A small image classifier, trained from scratch.
Model: 64-pixel images, activation swiglu, patch size [4, 4], depths [2, 5, 2].
Rows from block 5 of a small image classifier, named by matrix and row number. Rows with one number belong to one neuron. Each number is 500 + 25 x the weight over its row's rms, rounded and kept within 0 to 999. All counts start at 0. Numbers have three digits each.
After each neuron's rows are labels from the 100 images, of 14848, where the neuron reaches its largest size: "top examples" is what is common among them; "peak at" is the part of the image that holds the peak. Only what is clearly more common there than usual is listed. The data: drawings of small networks of dots and links. In brackets: how many of the 100, against the usual share in percent.
# gate: MLP gate (model.blocks.5.mlp.gate.weight, 512x192), inputs 0-63
# fc1: MLP up (model.blocks.5.mlp.fc1.weight, 512x192), inputs 0-63
# fc2: MLP down (model.blocks.5.mlp.fc2.weight, 192x512, transposed), outputs 0-63

gate.206:507487495490518448474477496528472492454498479485530499528542515513499491484513500473510515456537464521463463544511494491491489497561521501505513510502509498484509547466498504511478540510470457
fc1.206:526507497510481481491479531539508473528493521500527495533532503499484493497430489481544491433534474521511488514503468472502542533489513535452506513483441532508511489516520510538463479463485463
fc2.206:487480543515496514512482462531523508475507477503480473441444474489470486524478476513461475482496507517481488470469512491553456534494484504500526553490492503527487452493485528524502498516494486
top examples: white dots (64 vs 9); black dots (32 vs 8)
peak at: top centre (27 vs 9.4)

gate.236:491468530501503475496510492491486508465501514478525533523563465530467527454485483487462494539474516483524504482516530515508515483512470466509489474477501527475491477516438486457541505535496531
fc1.236:506489505444478462502499491452486498466523497499492519483551492473472513489471525475491509506482533542499522467495457512510472493490499462505478456483467502496458453512461502447535544491483482
fc2.236:536508486488489488511520472449466513476498503517512521506508507489521523444477477517515475561509485442506516508507507490526496454500496522487527527491484540531501541491510537542502483482496512
top examples: grey dots (100 vs 8.3)
peak at: bottom right (51 vs 14.1)

gate.440:546504488479466521438480538498487472451519524552522544530492531486487477504455526519498541496486500470491505473505477515548522502496494517466481530470486511494512498557510505468544496528481487
fc1.440:499512488478510482478452498478500501503521495506528537503513524483532504499490525483513554518496510486503451508465441546528496548497503534469500523463445507455479515505544499508506484560456476
fc2.440:492484519501566512522542475513482523491470555490550492504546509532470526507499479504444533486484500448496527514485514492445456482495514482480444506525474536465558521456468512489502497511462487
top examples: grey dots (99 vs 8.3)
peak at: bottom left (54 vs 14.1); bottom centre (30 vs 9.4)

gate.438:524484485448533480459486488555549481515524489462512538502489485493482535499468490467503512518521502469501541513488496527486519451511479491481481490494476511493509499481494466468510498521503451
fc1.438:445483508526471507516486453478483466487493504519484487499532508496507449494487492527495521497451500506480476489509471479490494552487550493507501508528520469467489524495502503518512518539497535
fc2.438:499500534531484499513505519447552531510514477524471518470473482524494539531517472504523504490495524470514473465518522535497505478522535486525469555505462530489525508454502477479512474485521519
top examples: green dots (100 vs 8.5)
peak at: bottom right (75 vs 14.1)

gate.315:479525500430492508510528492465484460539504471516525494536512471502499470500445497499484515520518501463475476498502522547523510512520504520466490493524515523465507472503444525485487483445481535
fc1.315:527533454507462489500543487509496497492494484565461503533471516523533539474508507518533501503544471501498477526490549503520554494501485533512464499483481482502490492492512511495491504473517468
fc2.315:513517475498477509522538544521527469482539510527513484467501560472547487469504536509465496500515456505496498441474497464511494482523481546464472500484527512517508487467517491417517482458468487
top examples: green dots (100 vs 8.5)
peak at: top left (36 vs 14.1)

gate.421:495524503490537507513491521501505509501495471505504496494510532524465495523525481532508488524515502489490560476549501506479502496505499440440511529517552453474495519530458442532474486494503525
fc1.421:523502482505492498463543497504542497478481536498497466473508471503548474487491505489474483528534498507466445510450504480530483478534501529543474457526493525498470465456514515490518499494529463
fc2.421:560534483493502498524491506476449520497518536534546536494486460493518484540504475503494539526526502519528501527445525485491510558556510481507468527527485516508491443525498500502500501508496511
top examples: purple dots (100 vs 8)
peak at: bottom left (51 vs 14.1); bottom right (47 vs 14.1)

gate.510:473476509511494493532468512510529516534497518484513459501527502504544509497517512546427488516492501515513458525528462511498476459515528454501486546511484492519483490460486499502501492486474487
fc1.510:463480515499494464485523523505491454506488525538503483498473527487519490511507507495477473484501502471491508497508495497496487453525526491489502538520506474507513500441519512451456484513530488
fc2.510:494498487491508542464512486541493475518483478467489454474515478520503492529476497466507464477500478476498536511453443498499516496503474506512524526526515502449501514532482519548466429549488497
top examples: brown dots (100 vs 8.3)
peak at: bottom right (33 vs 14.1)

gate.222:511495512522507507521525517484507507514541525499525496482503506498492505485530535478487511445494531497518557480509505472456491477514451522505509496485507520480471507465495497482499463452516500
fc1.222:513522510524479533496526466541463494525499511473528540538561491483502474471478479513497559505475493532505482508480499522510511501479483491500508522479507498490511495481488472495464512480515493
fc2.222:494505491510516539499481470494523508464525529479505525493474505513494538503510558485511445504470508447502509526520532471504545479524512494545460507483514485494488457514493528533512535518538550
top examples: white dots (99 vs 9)
peak at: top left (34 vs 14.1); middle left (30 vs 9.4)

gate.227:493514479519493498497475477465500486492501543487530532511526518494516509474526501485480473558494534501532552509533492489504505511513506473510503492543483529481485482484496501506512527536488521
fc1.227:536459475510498488492500496490528439523506468513508509511524507502497502510506534524530495475509512509487498498469516480468491476453539491496451524499541479547552509501496506514489454467527470
fc2.227:473480467504526487498560507457456551513487472490473543494461515508529502508502506543526490506498475531484489480487522549471510492494458494513463504498525507503468517510475520502513510521508493
top examples: purple dots (100 vs 8)
peak at: bottom right (55 vs 14.1); middle right (30 vs 9.4)

gate.418:462552478476519465442481522466461468468542509495521492481431534511502495495504503487497550532510466503494519539518513483492495501516495523528559501520478471461522466499489433505449530474498474
fc1.418:473467484532488477520528524530540510517496484490510518483540463520463501546494520494498453460481511531498483458489486488514520498484471431478465502508505526543462533507462519423529477512527505
fc2.418:512496530484462503475517491514486487484534501505483554518487512536474527499511498531483446480505504477515508515526511532434452506487507524492485479491467526520526523512508497495522481522493538
top examples: white dots (100 vs 9)
peak at: top right (50 vs 14.1); middle right (27 vs 9.4)

gate.24:508475514479512471551493499481508508460549474502527503523521492498511528533476502486467487509499487504503539532491468481490491493500442485464529508525489518538496467534462505458469477500499502
fc1.24:510475513501496497521479475477490495503500552507525497507488504477537512487511484478501482487512502487421488490499552522479532492469526513534511510516534501478556497508545522443515475504475525
fc2.24:504476495453526466540501461477536496458480525522517489482526485496472519497525513482511492486546510487497463512513530544502534469444497530478471506467500461539467514529508445446493495509497522
top examples: pink dots (100 vs 8.1); laid out on a circle (79 vs 49.7)
peak at: bottom left (73 vs 14.1)

gate.266:475529482466487499483506499536523501505482492506508490514514516499482514494531494497491504460530488529526465517503474498453534508474492539464534543486523479487521486501486489565505488481478512
fc1.266:538514510442480499530563492549505479490517480519541465496513515531493500497520454490449498492518521517487496519531475496475443474460480487518547520512530472482532493471484510496512504480470461
fc2.266:488508515525517523490505514524470482494525494482452481486462565502458483516501487507492501513497482504480466531462546492528529507519474532522503518464526502516470526452542495517517467461520516
top examples: blue dots (99 vs 8.2)
peak at: centre (65 vs 6.2)

gate.219:507527480502524517517503467449493511491504516497493478542532513523521521461485486483480499522528513496521501510506508498526518446522472552523474507474489467451506547515505526439462479463518462
fc1.219:493479543484521509494494490445480528486496478522504513527494484521474524504474489488514457511533484521540505472492503482514456497516501522549493513461519524504472484544462474462466480534454518
fc2.219:514489498428500499467520485520489509508512507469488493514509528486543518557498512508549524500501461520478487534528502496541536529480479560477467475466503470442501503464542501522504519512528521
top examples: green dots (100 vs 8.5)
peak at: bottom right (65 vs 14.1)

gate.117:517509531493490457521505517500479511553498533502486486492516498525527518498516493525451528482509523503510466509532515500498514542551491504507468503488500475471488501498503465470528502498522468
fc1.117:471477524508506520505498472499489517537479455480497498508462522489468476484507522475497509492438491511476483512445509474478537493533460473520552492479483491535495541469505542498511512513535546
fc2.117:547485474508488455518494480534458474504477467516462508463524511447500458551492495545495489554490462518513488484480469530469466515474483521514507486506462488486480553568529508552479525511492505
top examples: pink dots (100 vs 8.1)
peak at: top left (37 vs 14.1)

gate.495:467502499520511496541503507528495478534473478485515457478471496502496517499491523490503495498485472520485472502460486468425481504532459547539525464512499515518542458476534501479527479483520515
fc1.495:505510484503483519477491495493486525515491495467537518509473453500527501515501538515495476485498468508504504509518473482495500545516459518521501505550539520486519481476523501535486438473531470
fc2.495:511543475544550524522487558504471533531508533511497480492488498459486504522496494523512459457501500502522490446539524538449530520515496514512457522463462519511479520477534536446545492508521462
top examples: pink dots (100 vs 8.1)
peak at: top centre (25 vs 9.4)

gate.433:538501511516496507503465461537487547501476524528530513518504513490528467504458509505480492546483467517499474473513516480539494477469523465490514539524521480515474519543476500520462511506532471
fc1.433:529492501559500531486449489518530504529499516536500471505505509487526444460528483470490474498496537533492484487517450468505474466471525519476517492489474473508522476578518496465490551504529497
fc2.433:544536502479500517530498536521489485524503467529524511520474501515530518535510510517518501496479506546492517523512482504514497491489507488504448525475503500505517516523468546467477455534505479
top examples: orange dots (83 vs 8.2)
peak at: bottom left (41 vs 14.1)

gate.22:489491542529511495567487496531508491532491506497491500486479472506540506519495513501491512515451494481478455475498481514481503476489487444513520514517547509513494483442473493484464474528475540
fc1.22:456514501469492543493529513493480516501498506499493520481546506505525520503472471481494487520522509490539467501533484494540511488524475471508475498493514498512471499513459504477499506514503529
fc2.22:520547489492536493507500500461461508468525538520494527478500489532496485480441512503471514478480505479508533489448477500469518530506482536501517538486506551538507533455490509550476533487476506
top examples: pink dots (100 vs 8.1)
peak at: middle right (51 vs 9.4); bottom right (32 vs 14.1)

gate.165:511443487494509461468447536528545483456480475510476538482531521467519465499514474481491524529500476538486531511503501518517495503489536500489506551464435513534475489499468463509527481456516472
fc1.165:486494496529548493518524505514529518468557497531515479522520498473512538495487524479518531449481514486473490491538482473483494543530512478430520483532517527479517492524492494437503506535466461
fc2.165:508538464520534524492470476453520509526485514534476513502475553465449497498493478546541499515504562503496488466478490483465474505495512494492525479519509500522500481501510522452508493523485485
top examples: green dots (94 vs 8.5)
peak at: bottom centre (26 vs 9.4)

gate.218:545480516463555497522590498485487491501516495497452495501540469477490453508483505473470457510529517479501523520513485528526508475520545554524461489490535516485518538487495489462465494532515518
fc1.218:473536507521446530469453520469459488451497488548530487472518534464511510477497461489521458471513511491513510431503485511483440552479484467510516513515479514474493527490516551511523545508489519
fc2.218:542508506517505520510472488468504490463495492496525492496517514485470501499517513510511468493510476520473498503496487541487511509445461512497480481503472460517479458567485522523542520535517503
top examples: white dots (100 vs 9); complete (28 vs 11.4)
peak at: top centre (35 vs 9.4)

gate.414:474545486523541550488503511510525549496516550523546516489511471498505499513491473520470448506476536491519522486469488513535527491487482454508549462479550479483475517510492493530486492494485478
fc1.414:530512443465532555496507483507524544451510538501530508517484480513505483466527497505508482453507496504525457509444506531533518480471494480522532501474517514469519527482507510500507509492470466
fc2.414:508476539440428496449509497486473485521459514516465535512465499523503472499473497493504501500466479512518488527519498551484550483510516520540521530547543507469530512500525491505482452493462560
top examples: white dots (100 vs 9)
peak at: bottom left (37 vs 14.1); top centre (26 vs 9.4)

gate.441:506518477527483520501504475530488480549512470483522516472533521516463523529506509498521520498486480483519493477506505469514504530507435484517479508528485525502495494484475493506511494492498488
fc1.441:529480478469497486490519517509512516478473506483504479545488478499493496471517499498500514459505509493500473556488510531490506460490534480490549476483534448497525516499533529501503503497497518
fc2.441:509498485490499465487471478520519477508492469464503507474521509529510481521476518540575464530527500508524490510519501508493527425471497513464472499497535483516465507505452514469479512480502499
top examples: pink dots (100 vs 8.1)
peak at: bottom left (42 vs 14.1)

gate.326:505525474506525519486494511462482524449494512546490508485532484531501491494544467520520482517517444539484518477502483452503538488518517529508504457559520498512496515479519548518503511493539468
fc1.326:533479507491499491541507499489514505511520514522525567525511520545507491445518488501526498498452475474444504506496508459480490479541505527492477484476448477521467516493477491463505507508477483
fc2.326:536495501550503521554514476493535473488512503503511500497565492486536504518496517512524464500492480478495466486462491525505493504476521500515523496543480478509521495473497488508544478519521516
top examples: white dots (99 vs 9); nine dots (41 vs 17.7)
peak at: bottom centre (45 vs 9.4)

gate.253:514543434462525501488489525470497480527495495489521531537473465539502498485519540526517511510547476470496517503471506530498517503472527548489477467503543508513490443535500519487460445482519469
fc1.253:548558478467516460526508491464526482463503476515460513496504497512482477491520525502486496535515530475490483520456538501518506511507524553506484465498535542508517479539546529457503494494481480
fc2.253:488509520490469467482515543476515495491509480482451472463546499499520505518483481473514505506538470519513495541518473503532486434550548488489484510504465508519493526477542489503526547507477524
top examples: green dots (100 vs 8.5)
peak at: top right (42 vs 14.1)

gate.119:490508507464528538511487503534472474518524485512506510493502498501473513526528528518521502463501487529520536504548460510475510501539523504483522484471524478496491487469489488502453522474483517
fc1.119:530508524461459445475519493533473534487505493458520505494475492500513506500543471473505520515471522525475505502506517535493507477478475542523481498484504521462511524546487453524511493535532497
fc2.119:524514514457513491514502509499533513503466539504510487479502496484511498525488479487475482504534481478475504526503493484506487447496515478545507481509486508502503492509497501540499461510481497
top examples: brown dots (99 vs 8.3)
peak at: top left (67 vs 14.1)

gate.285:500475482497502467477466485525469508497497484505490538510504477476475516504516506499534484520459488486508498492493486502458534533493469531477507566543489482531512502479511486532515497479461523
fc1.285:504510515533508526518529495494508535508501524495493461483500521528544472504490517528463485477567518501535504497495488494523482486493525454523474415462508500481506498528514479490518496506564471
fc2.285:471514526472503505572478450524522513503512512491500511462456486502490501506471498462452475491551529469529523473482470483525489496486519474492442510524531532504510500482533517490532474506540486
top examples: blue dots (100 vs 8.2); chain (39 vs 11.1); loop (34 vs 11)
peak at: centre (73 vs 6.2)

gate.18:491548481467553486482479513502511459496538503459542473518504497542502502498508497474538490550464465473475514476494527515463529475496513469460488478487508511493495507466462509529487506509464501
fc1.18:477520487492511531493506493466477462496510477469491434476444516533530496491502534465539485525510494500508546472483488516488483484508463508487491467533497515520474509523502512482491478491508514
fc2.18:539475481493516508508484500540511504507471500516544545533455471466503497542472509465507521514478525551526499511533528513522503481521514478476499494517515502469471478473492522490566462465506463
top examples: purple dots (100 vs 8)
peak at: bottom right (70 vs 14.1)

gate.354:503528457509488475513475516486530536517480482491536509491503478514515493492465534488538499488512466502443459474484507548519520503464537446488463543514503506497500518525499494567479510493474494
fc1.354:496514532506492505524478497558465488497508475489513477518467563481488484530530432498456522504489500489509486515510502465499475459496524534525536486490475520478521519500547518470506509534518474
fc2.354:454507520552464520524482524508503504552472510514511465504437524519468510547458455507518511469502481463557522478559497499486519527490496459476500492487544501519490504476545496497491502502525504
top examples: grey dots (98 vs 8.3)
peak at: bottom right (42 vs 14.1)

gate.460:473467512513512512504532496469503497522492465495464475483495495548516519501567471542488464518522543479505466527504450474509528511496521526515503541537496479492527466499529498466528460507477537
fc1.460:502582516499535501525492512494497495484469493495517513500500501488505508544511504468458482495548525486556515515469514469474479544522469527501542462473487511481525473485466513480472550476513496
fc2.460:479489480529555482466535540566535485483502518524475506459488497488493493484447511513479480508480558501496484522502546499479496456478474534529505525508508506516524498457494485498436542488512474
top examples: brown dots (100 vs 8.3)
peak at: middle left (38 vs 9.4); bottom left (38 vs 14.1)

gate.186:524502516513525476521480575513493517490469533506470474498480504494492486472510507482482474487473516482457540501523465533496491477512486513535480526490452451506557533455471524518503500510558498
fc1.186:517509508532506506523422509491508506490481496522476441511529515505520465499536502513463473543474517504480530502543483504494498450529496483485506540463485439521520520450474496531500503494531491
fc2.186:455495543526535510497498485513503511500492516505497491500519480550537460510529481531538469516462499475535474464477478509479522520491545472503529517520486537482495508482467502550446481539506540
top examples: brown dots (100 vs 8.3)
peak at: bottom right (47 vs 14.1)

gate.450:478496509490504499506512458491517466488517483559485517527501479527481465522463489502485520474518515533513489489497473498455496478506449497545527485464504562481483508483520502508463494503485550
fc1.450:536527519457492514555465474466483506529466516474503503469448496523495516510454497493481471535508525481512456533455493469462468498481513535512533505521497524508523561515509533538524517492495461
fc2.450:529538464525513532469494509511495535476504510480489567483498481489529477509509520519482517572500491485490548506484499532532513500515536518480457520509494539503464501459487489527512458513480469
top examples: brown dots (65 vs 8.3); purple dots (32 vs 8)
peak at: bottom right (53 vs 14.1)

gate.424:511490494476489470494515527478484468444502526488462482494466505502502512476455513465521539486482467509496484507534482557532527489556471498493497560428477435503460498493530477486451490445499499
fc1.424:519467516520492513502470505502514548477519494436523469502476505509518495514496511545490500463527495476549556457547498470490511498548486497491461487551478521516470492528515469488524506484511448
fc2.424:486474473477518549486499465488522502514520503495472490530483486498525473491523484504511466529546449505480509520448506580479515559465493496494502508480487459515483488528478509541485475527529502
top examples: blue dots (100 vs 8.2)
peak at: centre (45 vs 6.2)

gate.272:513472513499493516456512505490534534495498473501501475517475531444519491523497503498488539515493519497489488474516500469508494506511458470525468518534510516480493526512441482470500488492501470
fc1.272:549505503478476538437515494480513530492460527520488484527486532489503471481494518551472501483511518504495489462526487486522511476497447454509487505550468513512457524536467482473516475548524481
fc2.272:478504487497538481502507484484471489495450514504529500518483535496469512552493478514503518506512489555476528506512465466441492499522509465456478509478507475461500496478564507483521516564518493
top examples: pink dots (100 vs 8.1)
peak at: bottom left (53 vs 14.1)

gate.396:494525528516484506535527503524484511483515506501461476510517455531477493506531501522530532490512551497482488530475487451515495502520509538515528515501531545510439484502469483502493518523492494
fc1.396:541489481481531479474485537517523447528509457516521505490493517497520519471492542434493490527478497476542486480481495524466492488473526513493493483500472489513518527491471485510533479508510480
fc2.396:497504459526500500495490488519547511516453480499480476467506466526482477519531501508502467462508521480532485441501499509504533487454494481488477512519462515515486494490494501529490497510511493
top examples: grey dots (93 vs 8.3)
peak at: top right (40 vs 14.1); middle right (28 vs 9.4)

gate.45:467498521480536492549531485511440536517522501505534470520493526498506503513518464458516543461502547515482515505462502442499515518483494493519484526490467488506474505503489506463481543487484531
fc1.45:500501499497556467544539496500494497534517553554524477518506544504491490469500483477465538461463481521493497486491529474524514479517443510526497481537514474503511523555508489488504499456463509
fc2.45:534504521478531469516489487493458519505477516479484499487508504491510510491493466513509466557471451527452515523513532484502489502488504460529483540445473529512474521532505506474526476507496485
top examples: grey dots (100 vs 8.3)
peak at: top left (44 vs 14.1)

gate.439:480490525505477508459524463545509554519497477518473500521509501522498532542487487544486516514480518497470529460483467515460477516527497484473505494518480513507505487475484453466494497498530508
fc1.439:520480512483462480568468503496526497525504523480540480522534519450481507521520502483483498501514503490502449521463520475510509534496484530564521502481484480460492499527522500529524489497504461
fc2.439:518500486498542528510487518508533537541531490476527513518466508484478472516475460475494476511477535491526497528495468505523511510522507512515505470509541548523494482464509477490513466519518511
top examples: grey dots (99 vs 8.3)
peak at: bottom right (42 vs 14.1)

gate.359:472474507506462485508571509492536490455497507527497487477522520505508494499517483489540475503463507519459548448485498475518529524500501432537550467490489506545521506494486533481478475501484495
fc1.359:510526505496510502485543515478507503450518500505502459493525550485470497507514504503512537511464591489494504528505532460468497506506520463507537484470467508503482501496468471491485512499476512
fc2.359:470465554454458499509549536537474498487506530491490521470528527479489515491487507501555482514501463521507490524508510547514498491487505504522479469478461539502495456445520489475498491532516504
top examples: orange dots (98 vs 8.2)
peak at: centre (41 vs 6.2)

gate.84:499468555475491509492533490499468473499508509471471485515435536512531474461506497499487532512520403519541517546506496527478459482494501487479524545481490475483554481514543496463521486525484551
fc1.84:471470505530503501522540475469525543462496536466464554551467459497515470514548490502520453499459525517529493537524511505513492497498451529521449531471494485492544515497475509497523527534461504
fc2.84:488510518514521480482526537462486570484501489451509518519501477535530499531516516509466518521551456473523509498497529480516497479491479501544422516485499450528527487530483526483479531503494494
top examples: blue dots (98 vs 8.2)
peak at: middle right (39 vs 9.4)

gate.347:508537496522493491528523500524515479503455502512502543484451512517531506475499520520487501465509499489468481467572510493515460493495528510481536512532461532508524475481526559514495502500502512
fc1.347:534483454485463517467480482503495490485487495526504510497542457484506466491468503478487490528485536533496488493468552450532571475534509482530530479486507493486457513463483495520478498484474444
fc2.347:476480476479511493530501483515522499500489487490479502478516432477510488541490513475521511518486495490458534491493515496523502486524548429505506493524488506553533494524503504482484502521484536
top examples: purple dots (100 vs 8)
peak at: bottom left (54 vs 14.1)

gate.506:497514463500503497503506471493461500528451491484485503473465479480485461508471547529550504492496539508607500537502472456461523514504499497493496487480497483458437456507529517557528493492479489
fc1.506:472511514528456480511474494474503502543476499509534511549500475517493465466490514511501529502528472546508480515446483498519481483492485494503484456527541467539489462519510518501510475516498509
fc2.506:508489529496450473493487508523523484509512495527507520508520518500504465428481513533446533503496451480500497501475526495498504477488509513453538548503476512524443464490493507513500549459518527
top examples: brown dots (100 vs 8.3)
peak at: top right (54 vs 14.1)

gate.7:545515538442540477509511527505533519512506529494507464529500506499473511530502516484507536501541448529510499521505523521483511450518455501499469489469494483491452511551514502501521502482497505
fc1.7:542514475506515504497458469469492454489489524546531470448481521544514501468513490537505545466461531539503461462441509477492517539441480484510475543487494481495527558492499510509482511494485520
fc2.7:537514532532532506528500495480543491449495510453466529511499497440504537488461474507457484543464472487481470488562512516511467497506484435472484534531495497470502483490481471489533502523492507
top examples: green dots (100 vs 8.5)
peak at: bottom right (46 vs 14.1); bottom centre (38 vs 9.4)

gate.275:515459529479488460479515528496509480466508514509484526485481491498475494488486456477514516489468498506475488511518529484508485556499493554510501566528472477509549513485476514503500485424483511
fc1.275:519482505492492456472494520462517480489527507475467493497507488479467494509482465483525506513498498479524513550514498496509508562496493544519520543527475490518507528472469531505487485451480509
fc2.275:506468508461486451480498505510492457463501490483503542527522537517471472514478529511549489461446504463469521513505460536516526507472462526478488518515458464491459522446475511483526502497479524
top examples: blue dots (100 vs 8.2)
peak at: centre (28 vs 6.2)

gate.394:514536520467508527495466486461478496543487535489540504516506504526504531495485520549506480492471478468501514475498501505540488465523549514477531511513505447486487478496510531520506525514530499
fc1.394:487454481538484521487485491475522510459466493491522483481510521517487447534496514493517479515475492510517492506489466495520463522481466495497468486463479529508501506515540498495537486464499538
fc2.394:487520538531492495510480525481502549539525510541504481544524508505511532496479497526496528497495544477494520515525523492521482495538494472578485528493487514502472478489449444528461465518470501
top examples: orange dots (97 vs 8.2)
peak at: bottom right (40 vs 14.1)

gate.130:499498526491428501480489507481512505489464477435501496512482542508561545528493488503507504495480460513511523492512520502481500515487500503468512478535496514478506516533490529506540475468516477
fc1.130:496486463499528486530495447496495515542479482548483506479466465496538516486528491456520482533538453501477493491469523506504488474598551513480479527523505477472472471495512496445503489498517568
fc2.130:505520482517514458476477488504532528497495492487497445515467507496487531519512480552533509482500496489476482524493521469528520490507464496500437480519517473497520506443528463470530487497471544
top examples: orange dots (95 vs 8.2)
peak at: bottom right (45 vs 14.1)

gate.391:485525501504519473516481505501498481509542474453503520451521507472516508476481480497458502519441559532519482495483480501517482518530521502507494459483507469506507520485545474512533552475520505
fc1.391:468553504480546483476504494502468487534522496489486536474464529489520467478510471503513473496486511521491471531517501448492480507537475506549488548489520476502473518458552460559528490491527524
fc2.391:454500526485502514539444429521496497551479465543495522521501474486496471490552525451497479504535478473521500511540538523502504490492477499498527533510496467507477486498496520483473506536525511
top examples: brown dots (62 vs 8.3); pink dots (38 vs 8.1)
peak at: top left (37 vs 14.1)

gate.503:476481524480475500496528492531473478530455478534491504520522499490480557475535417496522501541520469482435467534539493519537474526562489515476480537492480489483505481477523481487530489555510496
fc1.503:489530475494469538521477552489506478463545482499473479500478516510535463530461561497506525475493516500561495465484548454519501499471509478542485530519490502541479510525473500497493484436470521
fc2.503:506493496473482524517493540542482498535486507495530508467474536522461485547465540487532517517530497494516497501498528491494494477511465539534508528529490520460527519474476512509493528511466508
top examples: pink dots (100 vs 8.1)
peak at: bottom left (44 vs 14.1); bottom centre (29 vs 9.4)

gate.385:487465480471523473479549524500510470492493483521511504470457492496479538483524471516525499513507487492492517518503493522476546519511543485472545514460503512470480504476496512462478509474503522
fc1.385:491462503456488544476509507503480513495519509518527487501529530481497555534523464529534485474510512513488489514493459499464499519481517535493505504482484519474511481459504523488540493510476502
fc2.385:499534465520517528537532537456505522561516497487523504493475530537522499491541508563517505481530524534508534533509503576517507487484506515473495490494423473517514546487486475515500514507470477
top examples: blue dots (100 vs 8.2)
peak at: top left (34 vs 14.1)

gate.358:523471500498474490472490540479514463488533514490510528475497500460499529527489475477534492522453487505470497529518529446513503566507462538473516553524486476509508486473473509519475484468460534
fc1.358:508467511495478477455472541511512478468537498523481495500484476477488529515492489469533498499476520505469490521521510456497497568466481543513504555498481480514512480481467510524478500468462519
fc2.358:502478487533496502486562542475512497459522521541500526486515507541487518500475513519506483513497494510480507559485506549531520525480487553506573506513482474494497483451512465487510530483456510
top examples: blue dots (100 vs 8.2)
peak at: centre (60 vs 6.2)

gate.88:475464512449486484511479532490548498484490535519524527475512565495524472490486523477514490520526557510532480483500503460516496477489529518466477514469528496555495505488485501480503470506502498
fc1.88:489505520495503540511500466521465442491481512473491522507513513454502505514542512534516495511504489487518519519513484495520495469504541506517483498496504496481518532459508476498448535499485495
fc2.88:500507509476489513484532517517486470500512488469521520526488536535460518451490487481462484500523527461514449471523511500532563509541535527502549459477489493493515519493459481467509507513516449
top examples: green dots (68 vs 8.5); brown dots (29 vs 8.3)
peak at: bottom right (52 vs 14.1)